From a checkpoint of a small sound classifier: 15.5M parameters, trained on short made-up English sentences, spoken by a formant synthesiser in many voices.
Rows from expert 20 of block 9, named by matrix and row number. Rows with one number belong to one neuron. Each number is 500 + 25 x the weight over its row's rms, rounded and kept within 0 to 999. All counts start at 0. Numbers have three digits each. After the name is the row's rms in percent of the matrix's.
# up: expert up (model.blocks.9.mlp.up, 32x160x160), inputs 0-53
# down: expert down (model.blocks.9.mlp.down, 32x160x160, transposed), outputs 0-53
up.46 123:515488509538508522505468511538489538479537448533492500487496485503472515513476488495518484495506497455509508503484503507478512535534478578500503510495501536474494
up.47 128:507479518535500513515467489528500538507525444518496506474524498503493500513477474485533488526501499473511512530481533513480502517499496557489513532501546518467493
up.48 054:481508461475496477460481555489528458512501535454460485539492535498511472555463479501475522525493482542477467480497511539479528520503484461478490476497494491514486
up.49 060:515506526518519490491495519521549525482531483497469516485514484497500526495493545535544460524495529478518437506469510530498519523541437556481473477480510511505483
up.50 148:520489509531501519503470503558496535491537457548480498473516496511487499490498500477527460496490496470502512496455505507476503533509486551494497501497528536485497
up.51 095:480506491465538480501502475422519471470497559469506508501501509470514477494515481492491552489495503497497508489529460481496505474479535458486509494484459467520527
up.52 122:511480513543507521515487492554482542500520449523511478478495524501486499437518488487495461501490508460523523502472482499453499516506514533517512517523519542481501
up.53 094:494483470462496520528496522466484455457509560493501474520479508452499490490527519488470541509477520512529497505551511487522506516472533455460485506497491470506523
up.54 122:490520482495527507522555489475512476492492508505512494531483472473508489483538496486494518491494511528494498506564465494509498500481527481473494475500446466529495
up.55 072:528502504522510464467495532534523538504517466524473522470531490541483511517489480509533475506505454483502502507426488528479508486500469534504498502510492528495489
up.56 110:507491501534499499510476483533530555486517451509493507459522504491505487523468493502512466493502485451513516514460498500456510508537504551502500488502511519470472
up.57 145:525491506555488504493473503541497543503534448533497501466519491515481491481479498477510461498484486490499499498448504506464504532494505572501499487480496531501487
up.58 093:523495494539514481494463510543470533491535453524499491485509525487485502493480503500509453505487519487499498486453497527459525545484484563513494486490482532488480
up.59 073:498510527486488491486523517461520453556464517493543529514531512540568500533468495517489553482515499534531494502481511525475496500473464488482495485497492485507500
up.60 068:538493516503502496461532504532555527517486469553505500457530498478541499492466497523531497492531502495523506496439511508486525536477496539463501495493510491492484
up.61 068:542494507542499483498484494573530534495494425507484498468541480534532502497492496513527478514506484497514497491443529520492483496525500549488526505451504525497492
up.62 122:501476526527489522508482505543495528512511464538513503479492480506484498513479498490513459490496490447507527522475512519485516517496521566495514503492520510475492
up.63 087:499525501460508506478545476441512474506477560508501493534492516491520522495501519491505548498532506535507491501516518522513513477472493457482513514494510470528481
up.64 117:482502503539504525524461519550532554498527460532498502450518488496474473520478498488507471507499495475497498519459518518469505508528491570479499510517522514495496
up.65 112:487504470466538506509519466461512451488478553454506503527504495466518476504520504500492531492482515516520505519547473487515501509480534456447504485494475479498494
up.66 054:522503504513498486519491498520530546471510532518488525477508512518509536520466506473532492518498533489468506490506516502514481533481474549466471503467441499497440
up.67 123:477483511529495518505455513534496538492527451536465496493522491515485513516489495486510475510490494443491500502473531521477517510526503562502498525495513504461496
up.68 082:518462509540499519494495492545488513493492432527491495486490472475469486462517473491500458500491476466524496484473536501452513522485475530520510493522506525477508
up.69 072:494477519483479496436486518470503508490490552477511510484499532524478512555473507500496535517540484533529500507489506524510492480537500478482494488476497519499509
up.70 076:496458502521492494521476499516490546501499448528498514455530523531495514471473484509497453513487503476509468514460526502491514518536509567473470527499505504488503
up.71 119:492506508515497504517464487523502532502504436525478500461521506498479506496486514496544469518514503448514509516475491516465528518506501578499523510511530519496492
up.72 120:494474497558495488516452507541511528505519452536497512456508515505500487492496520497519462513498512462497494488457500505458523510506517576504507506498506513486504
up.73 105:495513487480541503527537485474497457469497524498495513533477498458498481495546519513492520498490483504501492514559452486501491504478534477442491469485473469520518
up.74 089:525513477457516488487533514444543454508476543497512520498496532490491523519515490520504536488516497523519495503539505506511498491494503462485494500503504480506500
up.75 110:520483517528495510518454507538522534502540466513488493499525501479503513505470513506530466502511526482506509500465512521472522526535491582507503527489504502477511
up.76 127:509480513518498519520457497546485529484526482514479500499526489498490494515460488465494484492500491455533521502476517503493502516528493556504502506517541533458495
up.77 069:508503490471503475498529504468560461518476538475485496511510513487480489543498505521482501484497517515487475497551504532500503485490484458477529520549515497475493
up.78 130:525480496538470508505464514550496532483516451521513507459528490524508481491481504499536455495482495461486490503460512506472513529514498552506498498504514516476477
up.79 114:502479500521497515498478505557484513488527467521515473491495485500495507481509480491538424512474455462512512502465501500495518534520507553510500490496520526497493
up.80 123:501518490489526495520559500480499468501492533504520494533482523477519480488524523483489509510497512507474496499551451476494496518483548479477486487516461445529506
up.81 079:479516486488524475495529487485493471480468565460510518508511471469513497502497500505489547519510469517517506499525532520524512459503514435474517484538501464517515
up.82 123:514478508542489491489495509545484519519548458532494494479518495503509489476496497481519445484470500468506517505434488508475509520511500573523520501505507527501475
up.83 104:512457509547487504508464513555495522517531440542487484470523505505507494506501499490505448496492482460494492493471495501467502526509483554513509492496513516488502
up.84 131:505457534521499514483468512549477544491526449516498489479506498496483497477503477473497454478491485474525539494483501496486517532513512531525513520513500531474509
up.85 051:511497487441461508465464510498514500513481464494503507425514474512517509486459481525490454498500501497500473478456521534495489518492489498493509526503542489541476
up.86 106:479520465474546509518546476453518454496490537483524499510480495466485490506531509511491497477477497506500518497561471489499488516480524466483507469490464474522502
up.87 104:456500484469516527499491490436506466476483554481494501520507515460492495501501494500498540484490512503508527505574488504522488494479534451449493480495480482490509
up.88 088:505491498522511523522499496530508528482541441543496503472498495486469460481507501487490464486494503454487517508476482524475501512519504572504507492482484525494522
up.89 068:497488512515474462502507525475530478510453537466488463519523489537512519549435508557497488497487523521483500479481497514515493508501479475469521487530507518540502
up.90 078:500518489483483481485502506464556448499491540488523509499506511495523533516490514495480508502498500532478485489498512528484516480515483463486515438509522487524495
up.91 065:506541512526502459481537521499572483540501487474503531477505507528542497470497483505527473499492548510527461497509487522488472496493469504492485461520499510520470
up.92 073:506525506472495503528526493438534476465479568463497502479497497491514490515504506504520512503494504521484512519512516536511495522465524457475490480510498457485487
up.93 103:515477533523491496504459515565476550501522446525510505470519485534493503479486511487518436504475496459500498486450524496468490532505503563509497504512499540507491
up.94 093:529487506506519524505467520543465532486504428528496491498516471490478500470527496481534457500466477449480515497467518482472516511492477542525507511521513501513505
up.95 079:488538475505490486495539484448505499492489540457499485516512490514539509494456479551510549504518471550492496515520526525522476518486480456463499499521507475509467
up.96 066:515512483478497473499514506449526460540510525473462479504513504523493504568479499486506547514482507529493478494500508518522568522511471477463509508506503478486479
up.97 110:502496525533510510515488492552513528505514442523489501464536513509500504487481483515528458516492505460496478498447489499480503514511491552485505497511500542484469
up.98 060:508500513486495478449487519487523515541467530480507520526512498498502523504460510510512527476502477530502481479478519525548525502529446511455489493486497539540483
up.99 076:523492533528511507502500495565469501520499415499528516489486488501492483493508511487535464481488468459510499499460502485456506525512484533527507481538509484536492
up.100 128:478504488460517506496524514457505456477473541461513494540498504474499479522519517496492527509470504522499496517558479502524512489468544476469490500516471482499475
up.101 063:516481500481486462487506513494512528477467555476501492498527534514529499539459498499511541483458488526513483493490523545535499476482491464511529500518497481529502
up.102 079:525505515515508496506485518561508560481497458539493488507492495497496503452494519506470465480464472440496471520486516497487498531497484577527487508480483520528474
up.103 068:509501477495464498480507487466549460501485557474494520505501512524521505537493497485486559485475514512498490531507489515496504503510479471464498491490516466497505
up.104 073:512490496540510505493524512548492527488499453503512504473517504523485461466505494508499461504467474446468486491473506492489512516499475530546504504508527517505486
up.105 103:521465517537496467478514522533518531518501432517500509458520485511512492489476459509527456488502490499497487513484513510455509526491479564496508519499528513506470
up.106 100:497498497526479515500460513524539527493513476539510497452520500458499488524479486527518476512507502448495500505464499517462524518532491568470501512500510484494527
up.107 106:492496513513523515505462507547506516491496462527489515478530493497511487522460505520534467497508497461494507498471518499462496523488501566475489500474501518492491
up.108 068:490474516532503496486517498522512509480482453514495524478515479499484495451502500509497471482453441488505500488494482512472508534532486534476499490544520476517489
up.109 079:481504490469511502483519464432513465463498565490525483509514489481523516523477491487512544474505524505505498490530498516522496478484511470456480516460500471507470
up.110 073:516497514472514462505497496507585525471470518502477500452532527525550477507460481558511505498489493540505504525486524507480496489436466465484480475505501511521482
up.111 125:511445517520486516484471514538458549510523456501491500504498520507489493499487483492513458492481483473518529496490510517486523520517496536515520541518529515474510
up.112 111:510501516517478513510470511541531538504523456529479505459515495482492496512502487502516470525489511451498513500458511513477510498512519564491504533495521517486480
up.113 074:481477503479518496507511487432494491446501560505528465531472486463477515476511472497496529479465494521482500488509479480529477499479571453488488472515467526530526
up.114 090:514488510503518538491487487510514527486535462505507494478540510489473501510483492521531487548518514448503496495477518524480542495514505560457519526499535524490508
up.115 112:498490510509497509519469494525519529508524452524491535457530508489497492499463487514518466525502496467503507518474507505454518521524509566491480516483522510474481
up.116 095:494499514533494506501466502529532507499498442532486544466527511503514503478484491548526471513506524450497484523466512495477512512491498525465492521488507498481484
up.117 101:482524479464525501527518489469501452481492531476489509526488501474513482481515514502479535501488497481478521496545488483500487493444535458464480502500489468509501
up.118 116:489460516518491520502457508525492527509514473513483517466512492495501480490458483499533459529499496460512511486472536502470505505517517569508505507512509534483489
up.119 128:513492499535479511488481510554494512514530457538506496481509508514510487486497500479535440502486497467520501510452495517469510511502482573504502506499520532492476
up.120 110:511464515505493498502455502539528529495533465517472523472515489495491484517471504494521475518509490472509503480467514518496506509501501554505487512506542515481484
up.121 073:524498520526480491501511494520493544489510473521479512512493495503506540500492508479528456528510511466490492476502518521466540515517483565461480470512553505469517
up.122 101:500487499534486494492492504543460519512514434521511506483501512495511479498499507491523456497497467443511497507472515491471502524493469550521506514497487519509493
up.123 065:505497518537492485502533488499520497552477526446498530450504495523534481509471492522507525531528538529486509507506519539454527488487499527490474508497513524485507
up.124 087:489461489512493504526459475514537546515505482548480497456512500491509485510453491506538496520533520466493508502480542532462528514510504565501492520498534510481464
up.125 120:504485513527517501500461495553514536493523438538505498475526468499500503488492487492528454491493502485500505502453490516456492504497498564505513511498503525488492
up.126 122:496452520515496533491455513529502541495515453527494504494516518518486504507496499490515469488500494440517504481479520524498501513514508573482509506498540523463488
up.127 123:515493515531515514513466498532500540503525444520496496482514518512486489531473485506530444511490482449513520516471526503463509517534507549497513509507514521498488
up.128 123:510464503530495518498466532551467540485527447536490486495511503503498502500485510480497462494483477464511509508459513518493499523532507540495510518499501529474472
up.129 113:514494501535502508528479498538526517502500450531495490443528484518500493494485497505527466518511493459497522498482525506448494540488500560507482518498538516483482
up.130 051:491471491502443470470507514444515502540467531503491477500493542482469524532544533480500467514519500498455487435490537509500518495491511433476486507500502502523449
up.131 114:452507471460551497522518465458507451474490553488508507513485484451517479508505521507488549490499493506521519502553474509515493488471514460458513488486451481502500
up.132 107:495485518520503515503468513521516528511490454530508509462539514499487488506481495508526458522502515457507513506478524508450511501503501563478525518488528502486488
up.133 112:493510503539480501508456510543521533510515447505497501461521475499494506498471491500524482510512515439525529500470524510475501522527501558502504501496513520490507
up.134 080:493509495457500503488535486451526434502483560452506496500480510474508531486507503497513535490519509518471484491485494511519507477483506463467500494510484483493505
up.135 061:525470517522501508506511515556531524526501439530525470521515527512475476485493460489497430494475504488537519504478505485486510501498512566503490459524507533510488
up.136 107:470452496490489523489474509522449543479537479509478506515514515509482496539464482489514503503520497476516505512506527526505521506530495545501508524505517513462496
up.137 103:479527468474518500538544488496523444486511515486529503499486484457533501477533531499481543506484514513508513496546460469495511499478510477472493470495457457526483
up.138 109:505506493537514514512433503540514529497520443536502516448523503493507507495449511502506458499489509474515508503489520496460503523527510565496521521501514522513476
up.139 070:508517502480506468482514499482525469526506543472494508485513530498540493501479508536505527512519508543488480495508474512505509509490468462491494511512522483502459
up.140 080:518459509512521522510480498532476523481500452522499490472488467544472504485510478487480440489473479486514505509491485496479523506519503521515515513498522535500519
up.141 064:507479474490475525483540504462499498503490551474497483474477527503544517537504509484520511499520490539505476494533488539501504502503513440441522535520462499488512
up.142 084:531469516532489490480492486536534528518515436522483503454498525507522494498479498511515455497521495466486498509454479526475491512485497565477527491504501534522477
up.143 089:491482524483485533510459516521514536488496454508514521446537496479516495515476509519527481518521492477493493489483536531473525512497524555479496537483505475466499
up.144 085:494457510530481504483502492535479510506497446522513485491528510516476499481494443480471448518500470457517529510498479529475499530543495541523512515485515521474529
up.145 065:493499505529457478483481550549511511503525506536504496485540519514507487508481495488525463508499502495510494482457495501452513493529490547474502493523519505469488
up.146 111:481518486489533523518543474454504433481493549494512500523469511485516507483517507496479521503498502481504516506550457476503477499475523450457485486492456469521504
up.147 117:500493504542473513510485503537501535528527442514490494486508517504499495479506513484511463510476507483514497495461497511475514504493492574501488499490498497496490
up.148 050:464470499516516485500502482463483512473536521510486507462521497514508505544427540527539536485528512495510492496479442477483490481505526504481460470484487507518537
up.149 120:526495512523503507499469515547501532505527441528473503465514497503505480472489497486519455511480516459507507512465491508473502513497485565497491494504494521480490
up.150 116:467514496472521499514521514471515467484494553480492474537486507489506498508513493497504521494482497508503509513567481493529490488473529469448499487473463479511492
up.151 077:532498500538502477457497496567512522519516438519517479460526487527492484464491521473549484481462507464489514497435512488469509507490476552499528503496484505524477
up.152 108:469492490466515506503492494438503470475492539490506501515511512466500500499489508512482538494491493509479522492535482509527496479479524444483495487496476467483533
up.153 058:507529496483502471485535502477535445513456513501455513511550492520536500536500481528496517495497483518507505509474497482464469514463476518457519500486480503532483
up.154 072:463503461455489495501509501438508489498468570485501485510501524516515489527503510518527534524504531552490509489529513533507506532487478458513500486492503464503484
up.155 076:510504526487497476505517516461566486527492552466460495464534481517508478511467491499518514496505509521495504525479505537488504517466501498474501511521490464512475
up.156 114:484473523503486510495449522502487534489527465526490513506507504514483494503479496497507482493488489458501522497485533526487492516539479562491508505494537520479513
up.157 090:502498484526503508478498510542515542495488442502488505443534503490495491493485521520516485508480495449512505526452516503453529504485482581468470495505534505495488
up.158 124:523501507548479492505476513538516532504519450529492492459521510512503497471480501510514458479494506460483494513427510497457504545501499560502505495498508523506477
down.46 131:500479538511503527477479529461502480474530562503493486474491484541451510482504453467494500497491492535537499503465540505535514523507493473516513500522521535521512
down.47 127:499484535527496528482483531466509471484508550482489486479507480519455516483493472491498514509490491550549501506462544516531522527506492464513502505502518540495496
down.48 057:515506485464464491508499521517492495499487460507479458503483522511532489532480529522495499477522503460464514471548494487525469522580515553505526481497475493506471
down.49 053:498520465527518471514510489499511516515508543478508524482480480520500491497494521536540470504500497492488491487526540507493517500543493499481535504484525562511502
down.50 159:482480535517499524491486514467506463495515539489495476467496481528462507486489474474503504482492500543547501488461547512536516513500494473494502504535514549506530
down.51 097:509508463510508469514504500492491523555461455505494496529513511461525491516487496514520515510484521451468490517545473476445482489492504501504510499492483442462480
down.52 118:475488530512482517468485519481524482503507536488490469459507503539459507450502466479494489498493495557510513488469542520531513491506490482498504519507515548502495
down.53 082:513530479527474480491511499509508506531450477470471500534491498459513523532513499492505498499503476463478491513555466507495507476478489513520506496545484445461497
down.54 119:514509463509511457505520479490505518543479484511517532519515502493541509509521519495501507519499518483470476521539457515469498477450499472500496478504474445497477
down.55 069:503482538514497511495515467521488530480509524488529513477519508531520515459478450507508451510468514538534502502468541520496513504525492480494513502516512543518513
down.56 109:502490514513494521503485514488511486499502548494510483484523470522463502488496464482491525496472518570553480513466552512503506516515488472498507489517517542523483
down.57 147:488480521500508503469487524473493485480510554492495484478494486513463526469485472494491500490489498555529497503452536512539505512514483474488514507510516558515508
down.58 092:531507529511516526497498488493503478489484535477502509471476481526466501455485473521521488509506500579514474473482542507497495499489505466520488487472508541539498
down.59 066:508531462497474505530496469529495521481503462510501505519506495475543518535485507534484483484530513461461516451505477478479475504497491550521531540480457489516492
down.60 060:472507523511513510477512494504464513444525556487500530467490504494476495432469514551495510474526525522489456457467528501525499512497471475468510499489486540536487
down.61 067:499538507514497501491494506500510518508520571513510513505500495537521514495499481518501475461487514558551496499461545524515484504485470500523504489492500566505502
down.62 127:512483524502502514476483518459509486495513538499486478472519496526450522483480453484498509510495484540535495504468559509526524508517491458504507506554521550516510
down.63 089:515512474498516497497500479517476523511506476489511507557473505489538484511492514507487488493498515468481504478532450473478503478493490513487483508491503444494508
down.64 112:503477528503520528466502508478512483489510564489508464466513470534460514495494463492490504489484500566536502502451538540521517517505499460510498496502539546530494
down.65 116:517494463512509457514547474485499507545474474490517529534511497476534494495494501503507532518515517454479463523542476514473489487470491486511500477494484450508480
down.66 051:518498523498513513537521475536487502534486489487494500518538475509515521464503525506513487515509468565490508494490527481477487532523474507484511466503533501516488
down.67 128:481482534525512506482516523470507460477508536477481477484506504540459496484489454471492503490473482577530486496461546520522527518504500472498511505530516545503505
down.68 077:518507524508474529474515486466514485510511544495506505466481481549469515478518470506532483514517523553517465520466493514515498510537493453499476492526548532528488
down.69 070:489498465479487516545503525522512512499507455513483497522472495469526501540488524489521516496476500467466486513486474494495501473515511568490528525477499474500528
down.70 073:515502537530509496490474511477496508498541572486524481474460492512485492458498488499543483512474516527542472505462533529485485498530484477494507521482526522535502
down.71 119:507494524522499516476493520474503491497499539481491499477489459524452508481499461493493510499492477567552496493458555522525523527492478465507487508508510556517503
down.72 115:509484536523509514479503535472499470481501568482490498458503495511478499474504460522499529487493492557524499509473526512506521525504485458516498506515507538521501
down.73 112:508535466519512481527545456508511498526462482511507534516503510473525500493489527503507505499509518469466468536532460492476480494463498506500478475482477457493480
down.74 091:503514458499506477518524486540477549502499470510503515531472502450547479515500535496524500488520554456465499535528483491484495487499508528509497488473467449527506
down.75 104:514490518525506521470491527489513487496500541530504484472497492531471498478474456479519511501527494560541502492467539517520508521516490459518475502518516554539479
down.76 130:499476538520484516462504529473500470483521543500484472475495476530454504486487462488490513502485482547547515497484542487527528490508504476507495513523514545518515
down.77 066:519514510483480500484506509500476502470501435459466506540514508493518504534464513489507509532495487465487459521551490488446500516514493542488509491474473475529493
down.78 136:510488530509514509450493514466520492480523552492498497458504491529471517481489474498482505464482486559553505489477535505519513506499493472495502504505515552517496
down.79 116:492479528507479520476504530481526480506539546510476489455506501547470508463502487498482515474473488545525527467462537505529524495503508469516505506517520551512510
down.80 122:545518466501506463493529461491507503543455485515509545493506515469517505487519526509507506508512514484471469521525475502470488486474493466504496474485483442499495
down.81 076:489475504497481481514521522528486515484505467496489501516481505492534491517508514510504489507503505457458489525501474494504485499487498549496500498471465460508496
down.82 122:506483522522508520474486502488548488502513554486489497476502512527457495461477465506499509481505503543541512491462541525536502505499508448510500494504514548511488
down.83 103:507491504514500504475495517456522483492509559498490495473505494544475504471490478504499486488476495564540507492465544516524506503497487467474485509530497528546504
down.84 139:475473527505485531460487523469508471494522526499468473475497496548472508475505471489487503496491471550538523485467558510554525494510499453517502511542531545497497
down.85 047:512501500470498517502523497491498468487505536505515487499520489461510508539449513530477497514492575489524496506500519528450473508511491518471496505447459507459518
down.86 111:518503454528500456532535485511502532525459494504529515533504504460526486498513525500503504496523523465465475536544490506482491483464491504522486485479487444486483
down.87 110:535510458508498476527526509507493529525468472489514519552497488501523499522492499484519511495495504472490492521568478487488497499475499510507509485496481458482484
down.88 089:526515493548502520477514494470520471512492555495516497471528497536463511463508483493502508497480521535531479501475541530499525545496476467516521488556530520497505
down.89 058:508485480490510490503498477535485520480535496479490508555481507472515462541463531504476450486517513452491514488497516525547460529516499457501506492458470497481496
down.90 076:522500473470511483529476493525494513510507470523493519537490507450550480550524534523498488531517533467475492516526468500477477507493505535490486509455488478497477
down.91 055:491488495464514460497467479521512526494521477505474540515469497476524531547497503569469472524510516490482492496488506525478514504500478521497470486452486514481544
down.92 071:519497477462514506508496505529483499520478468494510483526488491466543473528504497529470502522505485440492481532534494478462496521506477552489490496465497469484503
down.93 106:501524522521506518493486512481505484496532538483499465459511492526472507483502487491496495499501483575534512497458547522515509499532481470529480502532535537518491
down.94 102:502494539521468509458492539486537477482509527461506498470486473521451537460493476500490502481488514529556496492476514509512509510483518471497467509533523525498500
down.95 078:504499493479467508506473471521483527482499454513513479508481525458512490521481541527514499504509487420468511462505477497509466496504502539458495504447503462485479
down.96 064:482450479505487480519497535508512506511516493528507514507463491484518478546474523521493503487476497428453498522539479472542474514495514526499506480468473502487520
down.97 108:512508527524495504482502486496510487490518559504484501469503474514460503481502469495477482498495526567539494484467542488524503512527509473505500502499516557523516
down.98 058:450505552464529467542487462523500503509514481511522459511507487451513489563502514509530485481529516506489495495503451468509498480493510512509514500484468481502537
down.99 075:502488510520499482493498486507522492478520547546474483430488501536496509470509462515472499503490493558525507515472554543514477508500525473491489496500526553531509
down.100 130:527514470504514482513540474496474498535470481525516517523514506474544489524505521512501511504495500467478488521553461499483508492480490506501505483479465433517484
down.101 063:519530472482472526515465502516502519487532464510482524563541553478540457515488482533519480481487517464462512481500503493503525515533509527484539487485475485501491
down.102 077:505450536495507526474505480477499482498534540518497522441494502548455512462498456503505497479503532552513481474473506504517501518507511458524483501501498534545467
down.103 070:493526489508495492555492487540498524492510466471480540533442575498538469522528547538496488501505517448455493490509462505483516526499501522484496480472500490504495
down.104 072:523472491520479466474494525479531479486522531506474481436508465521468516488518483483499496487522523548523507503479554506545463478497506473489497478529529552495492
down.105 090:500504518514509503497514468484493516491522556498508513455492499507460493471491485514510491489488532551496487489440535527506484488524500478487492507490540545523503
down.106 095:536490534523520505501496510484498478500506533510493482465498478539497511487492463501522486511506512572531466511479525531484487508510503463515484503480508538533477
down.107 105:515493508526511506464497513478514495488506552499498496493514467517473480474483464511502497522508503557526482507487510518527518529509475481489494489505535545515514
down.108 065:493501500501501480483492503498540513506515529498463503479489526531480510449511501507513498461511474555499487472476498501517496505528511470455487519491550565551543
down.109 086:495511471508509479533513484506467511511473482519528532552501517471519485532484515551498507487501541449474474495527450490482501492497508507501484479497502455484491
down.110 058:546531536475504505483492462542478507478502509511507545560505527444485486545495508526516484531520531510466467462521504527468480487485490539469470504480516490490459
down.111 140:471472546516478532469487552483515475486535540482464466468500488551454514465490452470491515494479473539537522484474539507523513512527502489525488513546516536501518
down.112 111:529506541507491504481487512467505481497495524475495485468517469537473499464480467487493520493489492560546497530490535503509517518511494464503500492505529543531506
down.113 074:497494461508453453531489529498510499501467433499513511528486531492508489520527490488501500512499519489456502528535486471474522470474478515519522499502489456460488
down.114 081:511480537551492496457520493496499459501513557494492481475509470518503493458511453495527492526504507549517482514504533495476495527503501463495484478519513533529501
down.115 104:519487546509494519474498524477508488513509548497490491472515465498476484463508470503487513509494494546532485522475542518523518508503495491500499511515512540516489
down.116 091:521513511476513480503500498467490494508485529494549496470513487505486505481458465513509500534478486545510472504464505516477511524519487472512493495528504526516493
down.117 107:526503460500513468519524465504484506540455482500521513534502495459517497527509534508514517522510527462472485527545468487444491493457492480518492487486472466483481
down.118 123:495488525520487505474496533471517469498506528462501480483511482503482523483498429480488505504501483556551500513482546513529526508511516478484483504521535547505506
down.119 127:497500534517493515463483510483529485488508565499490476459500494531459502484495468488489484486491508569527509478464541502534516521534495462512507498503506548522508
down.120 097:522502527492489488474497522487527479490514550476478471451512477516454499476495455496503507486507487533520508487475556508515511524495479468495491513507521566511487
down.121 070:513490544503499509477470502483508480484528549495545515462489492526458473474517488512512500496479487525512482500492507541477470507475510479491466495516496513547498
down.122 101:516478525490495513468507508475494483490535550513505491468505480517465491452512473491499485467484502568534516485450534514508512516508492453510495500530538545525540
down.123 059:485518519500524517443466502513461458513444477513507502548497451516544465532454474524544505537523509501466450486515528483469511512505500527461489518474534523514548
down.124 079:530504502496482478478509485474497471492486521459502483468509467504475490473482460492531501523490525550552451530475536510497486528536492493493477490505542544523485
down.125 127:512503530504487516474492491496520477510522542484497497462506474520457503485492461482501506502499491552548491492471522523514524518508496460499498496536493516519507
down.126 124:491481519514490513469494515471501476470511549488492480484517485531448518486489462490485504497477488548562500480488542510543533521521503466506495512517505544517500
down.127 126:500472529508502518477489530470499475478514556481487470481514500529466507483489472498501511494502479548522502496464533505500537497519499465501488509519514548492481
down.128 130:481479529515498519481483515477508485476523543496489479465521481532445510487498443471496521472483480560541530480471527515536521505490487474511486509534512549511515
down.129 110:531470530519484502473487512486507471495497558496483502472511474503484480479482466512498502493513483555524489505448557521519517520507489474514491487525521533506499
down.130 052:483522527510517510510521496497485509490518515484427524540502526502509495513494526524518508500471495490473451462502489496522482457532516530494527529470485473569502
down.131 111:514535469505515498516524483497487519510459469498529524516530483458534502530500508507517514507489522469478495521555474492470509494490496505505496482480474445491494
down.132 104:525493534518489503494507529484497458495481555468473494481523483518461499464490485496492509511491473532530492502451535522503512527519483472497494488512517530507502
down.133 113:507488523518525504485486524474484480495514561474513483475491491515481506462501454489485515501491497540522499501467537516514534536501497470512487494528524546512508
down.134 086:534492491500523462532527488511483536508513466519502500532509474441533493521494519538531519517504523442494486505533479496459472494496471540492479510451528442480464
down.135 062:547505531540508492485509487495474476507523538493516493461500510485475501490480507506524508523481525523524461498457507487503467500515477480507465514508536527552498
down.136 117:484464532512481522474491537474494468487526530479474470487507498535453505485506462469473518478482479539542530496490569514525525514524506491505508510547500547497520
down.137 104:529504441524505472510523465486495497539452477506516528548505485504531499513518534514501508513515508476483453506536485507460489475458491479523491490495484461496471
down.138 108:510493515507507526474509527473509463492515541488501493481509483512469497481481453493519515500486502559545472503461550507520507500509493474519506529503518540505504
down.139 070:512533472487519479550514475527505507509476467495487490540495536478530472537491558511516485518486547470460492490506450498494486498463475531497504513429502470505495
down.140 078:498486524499488505474488543467537469472518541484475486449509524517461504445513471506496503519477505551536503496459509515531494519520510468485484508517493527514513
down.141 058:492513470528512485517520513491499514476507504509522499506500529481503504556505489494477508455517518501475511490522496486480472472510529542532556490477487466529477
down.142 080:505504496482487493480475489490478507476505544482501493478485496531470505463510480500497502479496511550517525486457538509528498506498525468489503509505521541528502
down.143 076:511486530491489519462507486476467486487509544499485496481502497527469506456472446502541510530487508538546456531484521519483523524482488471512474509493522527531491
down.144 084:480454531491461507462517558471502482478532548488477457464487508528451551466525476493480493493466493559492524470460546505554484503491491468503492475512528540535512
down.145 061:534499479452522533465506471503512527472510565485485482461468501535476479480469502547484488477471514562508505498466518535531514525528514495490517504492475562540474
down.146 107:526519470514492460506549460510493515534468468505511511524519498443519509505515528494504523518520515487474470534541455494473476466489500483494509476491482447494471
down.147 122:497497520487498512470524487491500484492505566492498493461491468537473504475496474497490496499480502556546496490459546517516507506498493465493491497522519553525511
down.148 048:486483534483521487538463468524465489496522524487528477540501471481506479493500533539528484504513475475503482511517484450508520494504519517550515465495476463453532
down.149 126:492489522501497531470486506479512480499506534496486488467492482520462512477499471498509500485510501559545500480477528500533518504504494457502495501536520540514512
down.150 116:511506465487524461515526506507492527535470472493513514553511508469531497521509525496497523487511520455479494520554461506474489499492510503506492496496477432481488
down.151 074:481501523501508504499515479472529497511549554497525497452502522514477494483516480520517487481500532517522480485474554492510516502540512461475505496504517524539492
down.152 113:505504471502481482504535501511500506524473454482499523536493512479531485527508528477495478499502506472456496518539474502463500490493495510520504510489469442500480
down.153 051:473521462486502464522503491516502480468478545503520505526512548493520477535468558527506508466510496473496484481501495504484523501509486520532480494455464507505511
down.154 071:527521518482492493492498497535504517480511450512484505560518501455539481558498511544492484520521509472467492507495500493468508510503498545470491502444509451496523
down.155 066:512528505448498477549494482546465519487486494516479514500495479504531480545454489553534492514518529502484482501495501509463467468497497540518465484466521497537515
down.156 121:497464536511494518484493534477487461486522511491492476496495496529461502483482462479494507496477474543541514485500538508528524513517501471506481502523497546521508
down.157 087:535499522521503492471498499483492469485500531504489498473517467520476485485472467518531499500497497570547475509447534514497506521511487490478488495482513538509509
down.158 123:505496526507503509470473504474494472494510569501492497467501475520474498473497470508493501503502500555526482490476539516505503514519500483490498501516515553523494